config.yaml
model: "masked image model"
dataset: "views of escape-time and Newton fractals"
train_examples: 145000
image_size: 64
crop_scale_min: 1
horizontal_flip: true
method: "mae"
mask_ratio: 0.5
loss: "mse"
encoder_arch: "vit"
encoder_norm: "rmsnorm"
encoder_norm_position: "pre"
encoder_activation: "relu"
encoder_mlp_ratio: 2
encoder_head_dim: 16
encoder_fused_qkv: true
encoder_bias: "all"
encoder_qk_norm: false
encoder_layer_scale_init: 0.1
encoder_parallel_block: false
encoder_inner_norm: false
encoder_moe: "top_k"
encoder_drop_path: 0.15
encoder_num_experts: 64
encoder_moe_every: 2
encoder_expert_mlp_ratio: 0.25
encoder_experts_per_token: 2
encoder_shared_expert: true
encoder_patch_size: [8, 8]
encoder_layers: 8
encoder_width: 256
encoder_positions: "learned"
decoder_width: 192
norm_pix_loss: false
decoder_layers: 3
residual_init: "none"
optimizer: "soap"
beta2: 0.95
lr: 0.0015
beta1: 0.9
shampoo_beta: 0.95
eps: 1e-08
precondition_frequency: 10
max_precond_dim: 1024
one_sided: false
adamw_lr_other_params: 0.0018
grad_clip: 3.0
steps: 36000
batch_size: 256
epochs: 63.6
lr_schedule: "cosine"
final_lr_fraction: 0.01
warmup_steps: 3600
weight_decay: 0.05
adamw_weight_decay_other_params: 0.01
Rows from block 7 of the encoder of a small masked image model, named by matrix and row number. Rows with one number within an expert belong to one neuron, the router's apart. Each number is 500 + 40 x the weight over its row's rms, rounded and kept within 0 to 999. All counts start at 0. Numbers have three digits each. After the name is the row's rms in percent of the matrix's.
After each expert's rows are labels from the 100 images, of 14848, where the router gives the expert most weight on average: "patch colour" is the nearest of a few named colours to the mean colour under the peak. Only what is clearly more common there than usual is listed. The data: views of escape-time and Newton fractals.
# router: router (encoder.blocks.7.mlp.router.weight, 64x256, trained with AdamW), inputs 192-255
# up: expert up (encoder.blocks.7.mlp.up, 64x64x256), inputs 192-255
# down: expert down (encoder.blocks.7.mlp.down, 64x256x64, transposed), outputs 192-255

# expert 58
router.58 097:537489507474491545523527513552521513503607510497533457448513461546464509526523511436551526483475441468550489554495485503545422556485530509488538519490494569534491423519519568510471502582480520
up.0 101:573537509534478515411532489520514508467545515461495517489512524511495461527465523523421380500540514503469486555495486531496673496447530501509488454529454522487509521531498563489476465515488487
down.0 102:525569547512488484530457457575506452458478467526497534574448454547464560507498512443508548565534610518482507471470481502491560417428520481519561467525529511488473528454517466572537531477490454
up.1 105:514481509499490500498568424636532455506566488514470495444573474531514475519509527487498500554493465454500456501477507578532590478574562559495541451430536524502511488461477429495509530465497508
down.1 103:585507484550500441497467539534515435515578464523473455532468500515514479468557492554476575545470543562450560506489508495476513527510460477517529446421493497499503505547444497513500464488434545
up.2 081:519513466448488496530456518505520470444464495460536454462426520519462518546534515506451502503497540415508455531528477544488536550466466506434474597473471504497478529514444584505509551552587518
down.2 086:548447470439492481511513390546475550445548526570474577516543541523472540558543541559455528514538457514491562479529527480465544505561489463515507436482540404434534458430407515452481468560487529
up.3 135:474456476504527516526513536555489512540484491470435562551554508491515497534480475480548409533558514474582461537532498512553589521524482453485487413493470524505536476508496392536518505394394532
down.3 122:515462490464535502548490456505467488540517500478504514452511467466516472375533417552483586485523540519450539462487485533472554457535494548524523527514397515456430550480528436478474408438429527
up.4 079:473528505436457448450502526496428516441507525454472482521520434502583461573505489482541577496500542430561475514424511468496465493542402537488473475470495534519435500508566535494495535496523535
down.4 093:482557506510516474538528502478500435486516538531492505472493465501509495462512483628545467477466497541541457468480508441539517503444466545554453575457548497485464475506499555455520455560475385
up.5 101:461496543509543522504449540457474508517441460477563486487481548429480505521515497457582541511435498536426521505569450468513522519528448476446488495435457523491517499548537464506476525509454552
down.5 103:518520518491497452537446491527534442474395594476513492498462483445665462502492528482514444507469528482520442435547450496544496451495487539580508488551453486497506538473573520505549484475503453
up.6 084:469545558491520470543498511567460503451520497516511536518482562519522501488485523545509470500472520437506439457511469500524471500474484508523593480502553484559471470533475591462468413519495593
down.6 092:489498550506461527516472484480552501428499548426479484531490429496529508523432465512450594508487502528545512416568493494475496438531466446552518527482477492514534494533457513571458428526543554
up.7 118:423543433443507465541537507493497484485516508506426589488541547431438523482505516483483418575483553501510541535523569461515594521533493494553469461483459491529472543495491402558480443437446461
down.7 117:531493478451516492472479491475572557492473554532531445514507535483504455432548454532504512464481483465493418523522539473516549482530462544483520484505468528533440517510548400486519546467488502
up.8 087:476465529488461471470541522503524464498513371560518524453546468469483468522559577503483516473505465481545546501497494455432498499491519529508447496510503474523455513453475487479495444504502496
down.8 094:524562503501538431516456497447556517543537506457446512471500550518456462526519521468446522533502470495477511531446425507476467470444507447357519498518532496516486526524486502541526638512521483
up.9 064:505521534496580442539467493572516437470528564556530504521488449509499463511440427531480530438465510559585497467479447519490535552518440554548560478491497474547548497541550504485476563486511530
down.9 083:477458592558514476499512536467559510502492473544525580498462485556502407546538471436533461471497495427442458470450529502463519507409539446458501598454534523540495536508433498509528480531524535
up.10 081:506526444451490513517494535622492437482510522507454497444438556502574530475523536458474506465519530501562506528492471553514583481546499566533541446477487457418522504467514517548485462561482437
down.10 089:537530528576532544564532510456442480508480488549524511550485422510515483546549485486492449519503530561465484445503448515491428530461460526548527502489449465526474552516498549469457471498522489
patch colour: black

# expert 45
router.45 088:504547510525485527519507491574487544429526396512474475474547452413546506474564432448496521544462454498577496551502453476499428459490569502536512464532513519495497525485442557450487524601579495
up.0 107:558505448516436481493545582435516541463538530439447539462515481518485522479513573491494515478494596563535492537562519477495408528524547547509554500503515504475542429500524545514525433576438462
down.0 104:425456519524448500509490448486508476508500508522520465491505496453411461529456496462434434520545492539474522482499536504458575463555502478486444487510546514486470472554482502468449525575521561
up.1 104:524469508517490484383500459505532542473485541435507535543544462529499464525513422562517513501494509509506506558531536517466592519565421522470518462501478546465568458567433468496497495471460532
down.1 104:504425521500494493526540551481567487460499557530558525507534502465494528519488533454475455521518440527527542479547494484452475419466551488505476490487520496488483473484503480505538485455524542
up.2 103:552539513544473530510451563443508494499552487515472484480518443468536480476503510444545442553569465517527459457414446436439479490488437509512460479464502478481430559486376497548489567465499498
down.2 104:503469442520631451502412432517534542478497479523573482487424534444497486453488540449463498565541532531475552481530518540478454548491508496478515534520497560485475436527538561504545433501538495
up.3 122:453516479525486505505459550497503507501520507451481512430466470504522493506495516479516416528583475536548494470513458443473455476447502496530473516452502542487508514534467529508445549525514456
down.3 115:544558519513529498546483489460560471498489472536492495521416448524538530504515480500509424492470536541452531398493453542528580480431479457529527521486551521511447479452513542453513507552496525
up.4 107:463497473495543521547488446550446519519442510468469510523532426474521464424453462522522469490507489424456451536478514451512562506543462500572494512504477460539416494514513482471450505514502538
down.4 103:408566555441533508508530524517478494464535483547545525510556472461476396449544507494532555515468500470478451524561564538493506481503473446458479465584507448513481427520465501497439444491508542
up.5 110:430501502488555476584552465492595500571560461520557500518527513452472516487512536497508501490464523463494499500508542486456543485485494508566549547554499512566446603565506506517486540583493520
down.5 109:426490500481490495488435475515409472488418514502428442425481514429486457411514503462499519429452500499486515556503514509534516491475560535540419460570519491443437468555493540535451430479507460
up.6 068:479516425517548447492506440527478466462485547428523517534494446533620578517487468496452601580491510555431385489488482555514528510568538533543538495441497412492487456478524512461510521507476496
down.6 081:476534534513551474515445462512530570480556589550492551592456541484435493513518489470482495431484509499433486489472459493526452496476517482525438474453558476594466465495480452524450476484514589
up.7 088:519494504533472496511501487504467554535517444521461428424498515443488477497512469424575386469465426504546474497420472506517461474450549456528478482481511489498486527503508530531503617501545516
down.7 099:497541513476549500527481511563467520541506480545445497438525561541597524488489534485523535527490504472415518495545503478510511502508491501461535452494523451475452485473498465428516494471479414
up.8 084:527534482524503494531434472438523525461483496463499456508483475514525436467510536433521500499446447512562500437447462462504470465458504465520468458508518550488499522503491532509506533540507448
down.8 099:532499535568496536484442516533489565528462431493494491545492442554536487430503504605458571439474498543470513539528431469523581466526477522503477475451484549531450559485537488494592514519535454
up.9 086:502511522475474554559564574481508496519528510488529465481490510502474508481479554485567526455462540454483494519505500491392428558520477535476502451559477469445447513508459490535472469491494459
down.9 098:438555422473496535513500502433477541563530474503441522475462432472492456433499462485541580548485522522429502513526465479476466455456519500502412485495460446440550478537518473551524551522535447
up.10 100:507521464485472495493562526468606483465491564450523552476568570542501507534503562510432554487477479463555514462535510521492560518529507501515498530578455536460498468491499513518482540580534534
down.10 106:537507534493486439510482468494478397474509499485538494512490483538571468515456440515461506472563542539449511539509493515484467413538460525490511462513518512452441479475508449487495438550527530
patch colour: black

# expert 30
router.30 102:440481492466449457509471472529476513532544453487450527471484438460479541476473549505470499492533542436516494592544504441567528500529501529496459508564485521511448564552503559479503496482521487
up.0 130:464545448495503467592500484435493549568555489616506546468486484474525543523498525538543588521521561482513485458499575457426474477466485529506457511485518506498486537513503489484487578406495482
down.0 120:496509468557457568414486513531528446550470515445425549460502509514494510536534490571572368499489544507496484449516482462483520511481473533490470535573496509514493497483425493569497489483505468
up.1 112:536541445477557507575496478562515458539551498524612524524521478485540583487554499548541541519539495503506422476534561565562541490454542497469559531546449485487487436519427536511549492481487537
down.1 097:528475539514500494433477576437538485525482578484406442469561472476545477564470504521472419516526529479496547536485477492522520558426511448523482487554528447552494539554468491443559488475513556
up.2 107:450525510544509494586437530439539570481537554486516449546501569462545513487505512542535458513511621532389501449500525477471538520464513500503518551530449484532446572533460534520434502520458509
down.2 097:450497468530436506498541513522507425523567452492463512530501468593539498509438466472528482510552523498573463496534507500490480496464523515569484516536484468542424476472504500509498519493485489
up.3 087:504466502499471473511498530496504505524502528516519528460511506475484482463491492456530482551556506426559525516487502552551502506523496458511441483474488518463485530536554534586536561459453493
down.3 090:488391504560493565465527511460512489416472559418548437445424481486524511520461515439455539407505476479508466458497535466460530517569510432440447503537550454420564511491501474491460448503499515
up.4 123:498519464479572488495593517531450521531496469546558484492530571494455558525496503535520563555543495471519546497477524493513476544483500522527552571491425537443399543479497537518462520453494473
down.4 114:490485490488504527456447499490514505467490568495488541500430470555563559511498524512483442556503544508473507500432466471529478473515440501490472468491562508432515514466411544511523474566554490
up.5 064:510481445511456477491536438523523418511489469541510500518538454480542561458508546481442528438580484446544438559536517481438566547498570464454468462463582535486526492557529473492493509464561513
down.5 077:564529446427506479457500537512552553490486487467469471456527473497450504560566484458467486444500490511470410477466484448498518488468546587537527446545431490594444509521419552493467486489537514
up.6 074:463503495557410539573495458544520504572542499506515516520493580463518483460473528416452477506508479500518511488428491517529589481443495504557523485513473508477506579510494527537546524465453539
down.6 084:462553487558546429508489490430471484562501467470476505515516539577533479443489511538472466560474513523481497484505460510507445466466508495441477544493585494572530485471468581481548503475468519
up.7 100:531532497555551522463579524499531530468466490486564475534507573462542556487557484475439488513504525497541517479424493438491529463537471545508555522510537505521522471513492494503497465543542414
down.7 094:506533510510546491491492523538500497459528576539542513494532519466447524510451503506505522449446551417566467589511515484512564518499466534491491409434504572444514488443548461555538537550541470
up.8 092:526472532534510469453450558487503534547514559560493553550517528456476456515603515533541405570550469405467512528520541515479507547578510494451526456533508498426525501497484419520542476548430475
down.8 097:549427479458450493506486462512538438480492430532516462573561501468483443459476512548448535543477512550563496430469525471560525532561506449579537539545466426494514483595492463422460475536472475
up.9 093:531563485432539472526522566482500494536502487503575508549523547495449553581449448537505469503451487504422517478484513544447504512443481526456508533549491505519488531471488609425524484508488424
down.9 097:613498473514424495510501486469512541525589473534500474502487513523473519511484513544558450575573530430439463530467508537547506485468527527433447461505551450493440575481601495575570504480459576
up.10 086:482518529472437547573531435493459492499444540479478450505480396491427458490537526478523555560521537399474460491496492533555494518503474567522547456410525526531472480506481548489471496498517565
down.10 098:501508467518466399503460518533492535513485516517496524502460474504534477529547539501438537612524552589505513551550467568462487539553527523506498483508526520528495466504488573492531485478523482
patch colour: pink

# expert 46
router.46 113:464497538481473467485464525490483496550566482487491552460485485529453547509549433505494532484545521460514519527467474495487487536526484579468447504568502476542505549517515561500515479472547482
up.0 172:538504448511458500526520488499550507499508486489456476480461523463466474520534483395504317525515522537515486534477496464393438469530517536560535477499496542446544526495478528510519411462572438
down.0 149:489444542508478483610518495457519487532407473507543449461535507500377456490525487488524448486471477546535487522509521461468503541465519486539460580492504450531543547588499466501528434486475522
up.1 116:538517503532484486494517481428445477469471517527605565494530517503520521532534545484466507484489480517563450487515479552462492469533492489451506476522470467486502496443500447524563530515465522
down.1 110:530519519495507435497519526453467508590507460500565510486460481574491516441452462511476477396487519490404548578478493436475522467504533502531512498517491528436536487445529484445487531470500491
up.2 098:537529509502433458489514519465573521466550481507479500451496560509458484489544515409530388563511525484588539550509457496422461527487481506512511538530501547418534550510489558539517443538479528
down.2 100:492519493470538507553549416506534494555455528513483482484502489509510484493522482529559543522483498520539493533481500414480539545541521426520481601565466471524520530577512412547513514481487543
up.3 124:577522501463453510460583479424601521504501462507541548521555497510507478535498535448432464493491479522509498516489528474413462490440531485486544500435436575495529562505509531516483508553453502
down.3 115:560506475523531536485475512439495531503424543495568510521507523586461452492484540496490479513503519478483454424549454522414572488511411469473475559475559454480470510579504459507564484531513497
up.4 114:538465525526527496429561523484543459496501528456605523502477485467487529572503505463441475521513427503500512517503560542461475494537450489523511520524488545483505505514502456475457451561442520
down.4 105:486507526464558481486465530514535472570443522543513505539564424545564532451487552513474498413506560497471472603490489533413519513456474486479518519495560462502559534521426466501570519503558522
up.5 099:511464437444468567491534523462521529520538491452534478508561511471460604487486535425487529591455487486534550452497533469496522438477578478490428509532480530485500493532442532554556463496455498
down.5 092:420500447555482462523438512487519488602512427496509541483519495476449513424495473443462487498559478473483530479439510502500527560478536420508524535446517469465410508459554490569469556448467439
up.6 061:480539506542514499443561427491559513504580508502524414474469496477504486439482541424517495441474518502456535478411482489515445569503451508501499517520533466565482535495562497476451535478512481
down.6 084:470538559482477471476482459513501537526464581569493533493473555505482519485497479466490495430495484490496463492532522470440481476487452516531526510502554463545541466456493590503523421453549439
up.7 100:482543482481595457529428550537486542536513514519507510494517524559519577546486490513529448489451512558440416463601506499490528463491478479426414510441520458523551504448458513562524539462422455
down.7 100:560524511438479536480546486484461609502542476528543426495518515494486586532477518441487509498448446460468600498432516501535560491469557488507489516565518507444463582490584552455568537501517367
up.8 120:526525504528525495422466524447488449505529497522549478467460467492452555545522556478550430497473493483431461540545458543472440483559444466498490516558585507474530514531461499501445483536522444
down.8 116:459458512566502467529513518499495520561413456458512525500504492532461439579479539526471534492465539547524534541428525423530419474485520480436441487501519492517489554534485471500640522474537545
up.9 087:560481549538419472508553464473534555587574493458560480455554559550452479505473516497463515500471489504464524482568539494528499500444555490573495477527408573540500519525555485431487522472491509
down.9 096:538579524518539525503498478491486456556521558482500529528445519521580574488543545544524551503553523495462515540589461518540552451545414542464496517459495538489468479507448406533503470522444516
up.10 117:438510512490519512477428510452544529540528502521451480491490541510432428487473526492523488538475496497614542515523501457517463502471481502550534516550481545478521469528455622477547519549576486
down.10 108:464462479479460485550529509541532520477509506522566470504468476482507458556528454529480503480492498540536443497491501462489567581571454496532442536485468436509515558552480438520419402532516531
patch colour: pink

# expert 31
router.31 104:491515450475567542497536525529465501563522487464519460553564480555473581495528526511522473489483538522556499616506478506459495537483530524494503571487502466621468530595525466484510505451528491
up.0 100:483481433502519479527483464499504501541499513417497549499420424536412520464507468474443501512481474475499523462558492545512523472541459444511502482502484454524496495445489415540522492408459459
down.0 105:471582527462482534473466453543516563494464562487430451524491549449460466487505496499505436504552514490428537468574527537548513475451532478440488544527500499524505528528588475517438496539466510
up.1 115:503462430488462488482473529479558423546463506489495474528499450502490548548453519480455540497475469553468474511494563494485407492559549539515527471556516509520488441539490464491523583421462504
down.1 106:450537507502469510496474525577569481479543541522455522462528482485473438495516452498488421547448489534447493545479541537474567555512507487501458585484527395434497517487511547521469472482517477
up.2 140:465521545495562501447520498482564492483525537490504496497493539502497542519518556491509450553538502541604452513497512514517540514471519483475510516475490539455532530527406563529561479510498508
down.2 131:474500526462472462505480521474499490516494513501514477515554481524583495527513547496479395503559521494444454523481517521449528453462493456394522469537498511454576455485411492479504550522475577
up.3 084:468515432510514458518595470533520512491523455559543427474466531544535460484503495526530458436520473464496471520483550528399525556538389489522482546532538479518527511474521464516493504537487553
down.3 093:471496533560482564430518444532482510408518509500521489544493530461477462503496489491397512556493471531511521448474480592569486449556522525403595538512523454509464519530556467473500461519506550
up.4 091:500529544419525514555551562554544465541575510500524477563487435522509465554450445514501585599493455539393506492484556536576550567537482513504449493550468457503511504532523491486497500519429465
down.4 101:485434472435509463532483402433512529495475533481435467518471496544571562432461513503460515464504517530473504475498560492490487474560510516478578525476486549461491500464457512536468514439490391
up.5 084:457468463505538538518472471538464500454476504496491474495490362494506493446487438449454524500475539438537481459466543562483515509537426500462512454467493514583469472449500428537463521485510541
down.5 088:473445471519482529463512571509514533543496478457484512517442493461505453486542548478540480487475415473507524433550561577473599503582452485482535470519503482526445538551527452414440404459533474
up.6 115:446500485511561526481489501500561517538495446495515527500486500477608508523514503537522539512538492529546476476523554448590587460551525507502501472469513488553482494489453434516484551530431541
down.6 117:418467561466508502450465486531530544508413515532568462476515573478556552422513508531506430482538543583523482473487525517489431429522479500450496450534445524483428505565461513435502428451518495
up.7 100:440552494485554457534491536527515501513474447522503518504513551454571521511500498474550508495500468455480447469471508534564489513486473513448439534511537436449512487478520468465565508548447512
down.7 103:458438473474542539567508528526524439502480567497465506483529473537524523467520434545450490554505578454480467507515483514426441462486468599498480483503544528499493497444492426566488484483519436
up.8 070:514472426517491460619514436502499463454515521534477527505464495542558537504466457511473470481478483515476546493579492483440483516492518529487568482502458482418450422508591486501470525468574467
down.8 087:480537515525492531505518478519517545487551498506442497454573471462387445463534493566493484549549502525497537596441460586480496525604434524475437531546503482517493447522559498494562497548563527
up.9 109:496469424517517512424497502471517475583503513548440583533585576466474551509500472504506550442508526523588480518436519470516499530509536481563510557494533560502536524445467450480467538468462462
down.9 104:374463546470474470530502412480555511515491486510550476513578523545414658509480481420498466525552489508461530585538518578536551522502462514481510465503512413527525482553522569506485510488553542
up.10 092:504481558515521470514508524555463479480518442542535472498536587498523476450503475478481612529551458521504543429509536478538511522500481513483435455522482466493438485537539547473583513441491471
down.10 095:495437519483469461543461521464455520503508545528437541455489471484521549424512506487515486576507570504436481551566440490520527533508529552464519488508438503487471477478454449455467473490514531
patch colour: black

# expert 23
router.23 104:481461504441488526523519466463520474542507536456521492486481470485521482498477553471490447443482526556521410504583512466497540502564508504485581512476458469507506512595521519531510500514422436
up.0 091:472510483454519561496508505523455533464509535538476551546446521436463501540506529532478523518520433504436501532566410493485450479462486541425531493513429491520520479479472490460532486460474530
down.0 098:444486528591496528405522437496526490505465440481492497511539458536563554537482528499508505422532493500433580511454540535533575552515526481534566479483535519491489524475504501474551451481551486
up.1 112:443507497520429531505550480550549432549492419467508463518442580505595497580489532501504416506533467472604560508463456498461469488506549452486574459508461502455536455474511443437462512580537495
down.1 111:524572487482515481522461464534518582511506486539462502535468456513544573434550453443449435576478460500474468430485593575522597474540460532532470494537562572413433414502482430572529485530537459
up.2 075:477459534535517420517460513480474507561494505471491430472519491545550475492462435564511524488529601489528510574433538505464416515481544499388519489519473540502524481493563457512470414432420544
down.2 090:514478516488541451510570526406582442505521496393440516538521473486508579424483457473463517469468503541425509493523470501536476375513475465509442475478446524392515506492514450540467537452479515
up.3 128:498528505511488510567439560449451508530485499519532420487421481504485546431439482560493427552514558579502479507508467458447452513476483486516499511556602477424428487521462556498582428509542463
down.3 116:467517517501516509530511467467524463482480585516589497563471514496489489467446529435455431516498534455556467456609578482508466441500488479483558513538537494544529520561486583431544463521511487
up.4 116:504509443510530512552480500510460528529552516476543486498515440463522561444504455514487361534538406505526489512539479545511608474502507511507502484508524519507510495468422518423469428500552433
down.4 105:457532602502521473427506546507527552489519533543580506505496602414451506494522496472560515502573547473500500489428545537488524518416482543436525489502577576445463539579501506417504480451509481
up.5 096:439482464415394497517545503527528430512454475568535573488503514512501426451510513516453579525543475530523534537467440525546484537519508515457506458482478404468459487490511436432469510512541455
down.5 107:521597508507558536403475551592464510499525540532492487499527491452528513425513460454513426516527507538493448481499503492518488542481464542443497430490474534463456488452465495473528482459450484
up.6 101:524541439501457566538547476526488508497511488531488470465540519469464547420493500515448541480472600458371507474502568498518479430435532476504608458531478501519507479495564472507467492527547466
down.6 101:522558566477473457513527535442587444484513495532485494493498462459581551495546486499481398444516483547468490517554526531517479528501505507467513471479479542514475458583496519482560438540516491
up.7 099:499517457447570538499514492450458504506534558488483473505453420499506553451494465564532531554512515512419501443538492458576503461507497527515504555521471515517460494489481491528475488502481480
down.7 098:477528497422499517469540608528516459527485443489507551454463526548481471482386445484522456481492509564523462452473539469524553477476453465463468526541501509495521574580498483414496399490481525
up.8 069:494450485495531488491414508471524497463501494566471541427473489498454504490484481499473455424475466449525478494443485495492482442490512492567500576505475507514499478492491556488490439498543475
down.8 089:543415573544486534507493576540506488479508512514453541476440455512544540505484518498463520469399471492477490467511473493458520525488476488380479581511475480507482535520482484502434494479461478
up.9 112:424535469533523457437463393542473502549483482492489452461502518443607505529544521539555518548513479505544523486542505461468444524435496469466544581524496502514493459501501426510478489552494527
down.9 107:533558544482567475544501477464587577500484562521539463447394460535441525491465541514552492499521469395491422460383484509451524414464468513535488529493485545480525469474497431556482429442492507
up.10 069:544444485551458532456377503476500482472419509554548540464519443455506498439521483525460456501492498480429477495524447444522434536493475450454473513502529464426503503529547542501495546505504472
down.10 089:474460471507558510521455534482535453442460506546491541486464446501480430558502532491463487580551511502523554614584496484459470478592448442542542514515532421482551551480587491557576450504470516
patch colour: pink

# expert 2
router.2 093:561530452576562460499516522476466486457527456494472513508518497453450533462509478458496523520430564549563539470497435454471529464468564521505462478560488519487484512485452482451493473538462477
up.0 093:542466543461461455489526480535470471460482451529466557489519474542517526577523472494514503539469515552487458470468586460482457450529489441483489478529454532490560494480546583441527477521532508
down.0 097:442523513494471450468462458580545490497529554425471456498567468497510477465506500526472427452522495490464514520402484561550543497413496526550512532522521453466559584546473526484546482463399452
up.1 125:564528474533505479546525576497522523473514525436507493506489555524475526545503497472479496574517543589511516550486528365487537508409499561518552510498455532438551466476495597526560551456522427
down.1 119:549527482504491463517475453561526531499524540541421579489541544440509511561479528549542517539522551469568492479476463492531566499502507524554541563458486514541535559534534472533567500485469473
up.2 087:505457474500599505455574498504493465492519511474488516507522507504448514529557435520412480502482451510437438521486489538447450535470480492498469573513482478492471487521520547473493438524450454
down.2 102:481549559482500476514534462536526529461491498519433523504456514494432456453524528528505583484491482469537511499505515511558488492523517457581507548526454539482570486504540482486463460600474523
up.3 085:548488530482553543557533522473434494470527512454482442503472544506488489491506518488483479574479553422545538556546517569516648405492482476470455486476475482501528506534524477489493485480460543
down.3 088:479548466447466550508474485502557488525505484530520530464463503559628513502516483559497505482470541512524453494507518556453549536479520531548498483491465515491477544388563464536483544498499558
up.4 079:541472497516463534485506503534505462525495430546523535478549496470459579528554583552526565462472482524470505538529483557401514487522503475492545480493538491467474507451487441502489530593544502
down.4 088:563543500481480512453527474517479525516505502554488553549483498485491500485484580519522516563436442431588514503482593494497486542524517494508454477453550473494476447413457512450518523531472541
up.5 104:450516492467514517465415550434473438517504527531497486484511436565514574475520562473511514490553579492496487492579535525439467495544494511388496545540507475482432529496512492505444502442579414
down.5 104:471507460564518498492496440446531558508436439537454442547542543579484511432435571446575546384442528537464479514483490475558480441516490497560517537553457517528454493530456507479486482477444491
up.6 122:429529480509551493504411488458490469502471513475442495447473429495508510435495537461549450548577438516426478503458480513555370456468512463443468544478499495481484531496419499515504518415524451
down.6 115:507504500507486488475435460511475544491452552566528480479450481504386488428528509568453567468471475502502478442491484507520432456560396486467465430524547529468474509520473479637491509434503445
up.7 085:500526543515483488446551496542579516489495463487509513505539449522471514497478577452508520550515465503505482559527492569487497523478548499468428504454482538473503512520507412496513499573456486
down.7 091:529486443510488493569477445506521456525453539412541509557416520472533475480430525541480489533476525512574548423491529417505492466561512520551409514488501433518562488437492424505455520457469517
up.8 094:454434511462480479477501456498484463543527469602511554453489496520551498512510598500493448492460488482477555437459505422520575465490462527551503484435514549491518549477520474494519573555486595
down.8 100:461507516483550561437548522443448538561544510557489463495561473468506515534497455508591482494514442494417467516473516457525548547498514503511452454521504516471501557461477540471463508498508577
up.9 077:571539548474536486530441502600527470518553562493457534526484487508421507455547500539506501505434463546543466512478471451567496514557503441511495499549491457515499504533499468486514524520411562
down.9 081:495534544536563495516471463464468494527493536549504463500532449508547563541567552578456495462598552455480508559528505500493536473551613504519497483473560509512545516495463551433447550540455485
up.10 085:538499493543519511480488479503479448469511550564494537495500576530471513484444469494528470490483534505554518561467504524439538533482576537560523502519505426467555461490502463466506530544445549
down.10 095:512453414543508531435496562512540467435527479456539501524476439502446573479479549487465505529455483425533544515586479508456626511543464466535546412476507492443473475576491500491505476527456450
patch colour: black

# expert 49
router.49 115:485433464492484566519509547476423437519522529544509545523480499537449501516491555556485458428571488446482482414538516468494545571512537545540511512428469397623511557560558448554565464456478472
up.0 095:509477476533535495440552493463515514502533500496458535483552488478438464494504480468542512511491518561523507509486523428433523527480540493554492592484472472490550493518490623507512439468458427
down.0 107:531545513530519464474521454570480530521528452483495481504494541511469413516461461495569431539518552536445534488557499516434529553492583489549481479401424532480452477441568455486529419475546511
up.1 083:558510486517488479544543460548425433441479486483466481472491485503563495502489491519471526522544560500504472443449423456469376549384492495508513499448522532512473522552462540518451512476579498
down.1 089:512420449495466459528536435553427541505475463456501466502479471499508547467454502503494539460431522505577486499575476421491522492556536572515530499535519468463413432483515499462517490574526473
up.2 081:505507502495474519513528488523454507519480527498501516510520397528543470520545520508469410538472450465414500510509480496543562557508479514586502496462507498486465510470463443514499491535566614
down.2 095:425439500499472463490482511430453483544528565403436426496464504538463484509474504451470470456475498506484465541526599496464501514483407506521481504483478489499473547454483420511487482451490443
up.3 089:481500574433533482508516527541600495442547528464530540476561489495494552535488550531477510460460528522569548459469526506509474468480508521538506546457520501468507548514487543476478442562446480
down.3 098:556504466547478468451536504494502519496529417580541464525459536541516541568481482563436433428439498481483531510574520479485546545497531473432475484540473444501503482481544449490509526498532493
up.4 100:442498540482500497488476557433515558500550477539503479494519588515462480496479516463477540573560517528563489493458499439501466569512523579528467512550482464507446511552476525464483454499528469
down.4 100:500485467454514497543432459539615514457453504485545494502505494501514551608522430519496482483531510543535477399472473490464475473526435518498531495492359467483475420489490498439523392497470537
up.5 124:453540530499511517528497445440497529523517463528522451490496518460460467524509494495548480507506487527536492475501548429439454496421561523564532538496424516481530507457503461494490466487480520
down.5 114:521469518424461498447466492583541609444457474517497492418435499453454458512463511503452419570513491471445506501496568485452515460467515447550561527459409562464494472428505457526532451536510521
up.6 092:549548557479415520505508502511511512555530511538520467477476586470605510495485571469491489522499575549468454478473482526441549519428501491461550483500530512437496499440506526528473485511450523
down.6 099:469479462550570559443485500467551537467451487489484438528491474481441565484510492480524455439503442524455480495522528478517496510461389488487552445439516472446530518510460470540522486437501527
up.7 123:462520478521416573511507491462524503500540564439482471522619471574452469503522485525469460583440509540421502517509536472521453525538512488488531543537476559535536491496509528484491455542547545
down.7 116:496514556464499472474522561579497509500500447547492482481494514441470495542523408502516487480493448517539552430453522570473519517458525509561529563486566510545437519479444567486527457534453534
up.8 121:440558442485442571496539445447545486504529472499572559517569507554541538545492580549436499522485517503483508451536538479513518532512531520540532531504461515516485524521471451473493550466508465
down.8 112:543525558500466532450480528464459482512509531545516439498489502499487431565520478514496463549583463474513523450499531562484454469412550536483561500535515515501508544479525588438542412562514503
up.9 129:517567473450521504561446503434481516545497506497484483510469548519478547498453487402499516524429576530487469463534532505492524543516530511484503542534501482493538574515476572458454464519605496
down.9 108:519537498478506535570512492644526515488506540494522447519482522529493485443500500482559555594493506533487522464507431495536501466469487466509495457507537504443442427465518537449550512499452524
up.10 105:478538474536454549564432477536469468482542489449447471464504434519484479542428465536482470498503521564396515445512493489529610528509458515466501483558456436535468450519492498510421517497525572
down.10 099:425482498437512496518524490381453546569510496535482482505469447475463519516522471462442578550527506537509564519496492503507400538437462462594511554506411554596461499465505580479509482455490449
patch colour: pink